config.yaml
attention: true
init: "kaiming_normal"
learning_rate: 0.0016
precondition_frequency: 32
adamw_lr_other_params: 0.0027
weight_decay: 0.03
Rows from block 5 of a small image denoising model, named by matrix and row number. Each number is 128 + 32 x the weight over its row's rms, rounded and kept within 0 to 255. All counts start at 0. Numbers have three digits each.
After each channel's rows are labels from the 100 images, of 14976, where the channel reaches its highest value: "top examples" is what is common among them. Only what is clearly more common there than usual is listed. The data: views of escape-time and Newton fractals. In brackets: how many of the 100.
# conv: 3x3 conv (model.mid.2.conv.weight, 128x128x3x3, each kernel summed), inputs 86-127

conv.122:130154179102118086158091120157083129108111062150150118101135079150103150103071108100077106129078114097123097161123060127107130
top examples: grey (51)

conv.29:135148180131108109116115103098188106137116138153133118143131131174142184117157148109145096119111126095108132186137161132117129
top examples: pastel (34)

conv.14:119126171162090098173092123128111121140162100194118083134113121085108141083121151104137108093154131166133165083167123132144138
top examples: vivid (82)

conv.33:137097130083128108121090171103108143121114136104164137160128145141125112127134202175109127103112118141202130162098162165066153
top examples: grey (37); Newton basins of three roots (35)

conv.85:104113132141092088130090134104134126095103105117093157127149121151143127115081065127152068176133141095036084158151164118160086
top examples: grey (67); Newton basins of three roots (33)

conv.10:112101100130112093145164151041129172134111159137166164089143158081141093131151108165160076125154109146164118120137060154182194
top examples: vivid (56); tricorn (29)

conv.17:130128107056146083104099113105097139115111112124158174123147098157124130121054093100142118231147110118018132146179114110126154
top examples: grey (62)

conv.54:119069111137099092149144139043134132123099161124134169070132101110133108147139120180138156123148000142143113133126177158143149
top examples: vivid (45)

conv.34:085044163144085131113122112097111097112073175139084144120188124128126081129174128120114118094153106146124100166094143132112117
top examples: grey (50); tricorn (27)

conv.47:119077133169104093135133104147146099104113159115063151149120146131148123125116091000116176113145112130153092149123140170102031
top examples: vivid (38); tricorn (29)

conv.59:157140095173118158194073109129058157145134141154098147122133142146150116109130178126089113035118132158152104139090137083112137
top examples: grey (64)

conv.49:076104138167174105157123165151172177069111124144095121139135148159130102155097159123144072164081109115057139157191163165158127
top examples: grey (64)

conv.93:149135086202095125117128116137108125167132116142077127145111151098174127118165091105133141081140154152202128089164119143120095
top examples: vivid (90)

conv.127:111109150112104081116085141130132136131177132254104109105175105162108105045127119112125132148130131129099116125147101144135117
top examples: vivid (36); Newton basins of three roots (28)

conv.79:140167152111182085137107139122115154128122130000155154140140144145139106159091113107106166141137134115120074151109136130141101
top examples: vivid (42); Newton basins of three roots (37); pastel (32)

conv.83:078128133131108094122164132106111177137156124105107110070104074135101138128085137146172153100140099111073157194145184171155130
top examples: pastel (42); tricorn (36)

conv.89:121156074092116080135150109104134133096090143111153154085098148129183096136106122153134107207065113098059155139162159104161103
top examples: vivid (47); pastel (40)

conv.41:120048115125092101128138164069135087150109149080086187105139165102163127146158138108116137086158152154169081153070196133108070
top examples: grey (43)

conv.88:162138113145171131111143142151125152134118082083154149053091079066123137165164103167172126068132092135180152117134179180125137
top examples: vivid (83)

conv.92:151085166122129088122116114142136097130150086173116124151208104091139131116145134115105082147139140095231131187026135124126164
top examples: grey (95); Julia set (27)

conv.61:135122082139165100154133127126138105122086144061138135184117130127129144002076122140146120166100102138135148098149132140127117
top examples: pastel (60)

conv.103:074146085102040144124148112127111095117176112159131111097112115153107160118119140136152112104078128142123149107156121168150102
top examples: vivid (99)

conv.23:126131120136109100144105144236088129173129165104071135146113096158177108112068106115100102144134137110095136145130070183036000
top examples: grey (43); Newton basins of three roots (39)

conv.82:122104134072103103125119164088158125122118132108102150146140161118088100161159209115114122121141132163133103148094187111107062
top examples: grey (39); Newton basins of three roots (27)

conv.11:126138165128099100120105091106179088145124150157134123143121148176148176126157150102133094116114116105111128177135174142113143
top examples: vivid (37)

conv.55:096133172111101135147143134155146154078136145158101145141133121056158105135130170078150136116178088099117118132129149142090097
top examples: vivid (72)

conv.112:145135074104082146096146106102122128091106170111151174067172147089161174131151098072139172078085151139167127084116124139176134
top examples: vivid (96)

conv.38:069153088145143084119218095029137128144093164147129147157067157121167112183165107138172112170143131143191124115135123157137102
top examples: vivid (90); tricorn (28)

conv.48:167156088126144135133137151161080110118118096117142078127095103070142154100103138059153083142172166146141121103151108110146098
top examples: vivid (91); Newton basins of five roots (31)

conv.111:151092141125148117140111169156152168093082142110080166155189146127082100031085125118145085110163158123073134131104129169093096
top examples: grey (49); Newton basins of three roots (39); Newton basins of five roots (39)

conv.81:151119152124157105109051138171141125183137157133086111089124132118181099086137153196171113114102096145091188104149153123100130
top examples: vivid (43); sine Julia set (29)

conv.87:155034138179127105128112141129149159158141154104153140139117135076168128075119086132169090127157171135183098134082124117165158
top examples: grey (37); Newton basins of three roots (29)

conv.97:129125110000113094109106178175082151117113031119175129118135159122108113100136169159170103157161171125113118136123167091131154
top examples: grey (37); Newton basins of three roots (31)

conv.101:155131186138133066142144131072145097123139124138146095126150133127119128177124127080074097174169121099110137145096184121110147
top examples: vivid (34)

conv.66:110064144175139122148078116074101109112103135093079155107124120151191114132089075088084145117139133137148119173150120144195160
top examples: grey (84); tricorn (27)

conv.72:100102140122123105140089119126123151162117155099073146153173170133097051109095150119110141124103164139051074160172177095119074
top examples: grey (99); Newton basins of five roots (31); Newton basins of three roots (28)

conv.40:150098095076112127136115144063098116212127145100133115113118099119116081131122187105183139101127072147138135162103091087103120
top examples: grey (52); Newton basins of three roots (29); tricorn (27)

conv.50:097070134157164075128124144105121157094135139152132158163132146129149134150148123143129125151163137153189088143159178169111074
top examples: vivid (72); Julia set (26)

conv.86:121109146191099086123133182087111125045100155098119150117143160134138087137145097137133106132148144146124082134162226137087079
top examples: grey (42); Newton basins of three roots (29)

conv.109:112090126147103099115147124134156122194108159132082168160159216107161136133136065149133116110146186144145088147143134156117049
top examples: vivid (43)

conv.80:118137128107130168132173095159117086105129149104117100214132126136118127076134140127100152068129143182169167154169159085137156
top examples: vivid (90)

conv.31:071123163165137123085110146116124124153129115140129100159098162147120105119095138119141104081086142173045168147175122135131098
top examples: grey (49); pastel (39); Mandelbrot set (31)

conv.95:130073071099120154145133158162112081104099127101097144134127117086178164118168165108115149136092153158181101078083132160119130
top examples: vivid (80)

conv.69:108147133102042088140132137129122120155194128206133119100091129099137138006146136172120146145122133137118104143148133106129115
top examples: vivid (65)

conv.42:064134112173161087164100166152132025151077126114107112210085097142119142120106150140154113107128133150160148089163095142117133
top examples: vivid (91)

conv.105:134085118069079132134107129107147100174112129140136119119104133146168111108157220121090139054104105106219062135121081163126176
top examples: grey (34); burning ship (31)

conv.99:163163145099103137178180101170091108087131099105136104044111137079106120091136133142087109110164136147135070177097118147140129
top examples: vivid (82); Newton basins of five roots (38)

conv.77:120093078084079133186132131126061153146093149129136109107083076089171116141118131138119170127156156140104113074140155072118129
top examples: vivid (87)

conv.8:158120115162128110133070140034080114122122117097125120116127122137143109123152100108211102074128109144147139113106132110174192
top examples: grey (57); Newton basins of three roots (39)

conv.37:138082114229099103124133125094161144169101140108030150135114123127133110137157040128131119095146160131187108139092155142065007
top examples: grey (57)

conv.68:117185203147130155130111156132127211122130106183150144134131146163125121198179152139095122134089123156166087094115109169125096
top examples: vivid (100)

conv.53:068061147107148130136122148131148083158177150089071117118226131063121125120114126127170116107144114121080111215148113152108105
top examples: grey (90)

conv.43:115129149123122050178113135124130173117103118133139110134128140198161120127106191065063122123155057160123126169153097088115156
top examples: tricorn (36); vivid (32)

conv.0:101161025049104077139142140091117171112125107125111161122091127116142146138166189151136122092111161131206143093000095135126079
top examples: pastel (44); Newton basins of five roots (40); vivid (37)

conv.96:060154087121097114149205114131083118155135124178114061127113102148189144116133144123100107108116131132129109150126102085103105
top examples: vivid (91)

conv.2:137114092153165149144167123117141149106036144022121129162110148137137168221093130125145092104127117133139138116121153151124122
top examples: vivid (52)

conv.62:109115100124085106139157117122113150127172151237094125076136089145139153093125119145146092129107092119087162138139099159139144
top examples: vivid (38); pastel (32); Newton basins of three roots (31)

conv.107:174121113095159042127131113094121086134110131043077118146142132123102152090079118142134134116135129149118132091129123130126123
top examples: grey (62); Newton basins of three roots (32)

conv.75:137047123136112100144135161066145103191098162096149159112165122074152073107151110210140127122137098152131098143097156141168167
top examples: vivid (40)

conv.24:155153111090137155122158127112114179148143113134169121152193128190114111146098085164194091195138142134141191112098094125094123
top examples: vivid (98); Newton basins of three roots (28)

conv.4:156066152163093104192136152096154122102087129104136183095137119164156100118104124085099110106112084114149097151110108135115103
top examples: tricorn (51); Mandelbrot set (35)

conv.91:126000164117115113125111130147129064119117107124097182137192098146145070124103111114086134142151125149137105201112113136130132
top examples: grey (100)

conv.25:119088131124122084127112131122137136150146132123105155099099097139164138252135113102127130137161133120138154165113108117125121
top examples: pastel (53); Newton basins of three roots (38)

conv.78:120085152147120105142119163141137135083108141077038159113148120084134109127142153128129145102135174118139096146057175171100080
top examples: vivid (34)

conv.18:136140111092111090141102095132110141116110163093125167095087133166177104082098073120098165201129117082098157148164111120144120
top examples: pastel (41); sine Julia set (30)

conv.1:101103103135098113089065094133138129092166157149126139073147083143137117114114160081133137131111168155144107111120116085054103
top examples: vivid (50)

conv.15:107105087163097106143152153036133120057118164125124145143112172122148107123131112075093164107138137120143073134162237132172134
top examples: grey (49)

conv.60:098156106109095143151172136121129130112144122148127145042108132127160145198133117117124113075126146115127123161085132109115113
top examples: vivid (48)

conv.16:149151068145177077158106143168123162106128105097118141111103129167205118141099080170125093181154109063177136155093117175060071
top examples: pastel (39); Newton basins of three roots (28)

conv.12:079168053190123045174158143086127163088148152072143103136057140132148134143126127143162094146140146186130148114136167166134081
top examples: vivid (94); Newton basins of three roots (55)

conv.35:122131145102078118135125124127125114124188135220108100019118145126117134180168124156125129042130122163111139135126130133127127
top examples: vivid (67)

conv.45:120103109142104108165150170163092098083124117111113184105154119119153133130090085126183156104095110103046116132175147100130067
top examples: grey (39); dark (33)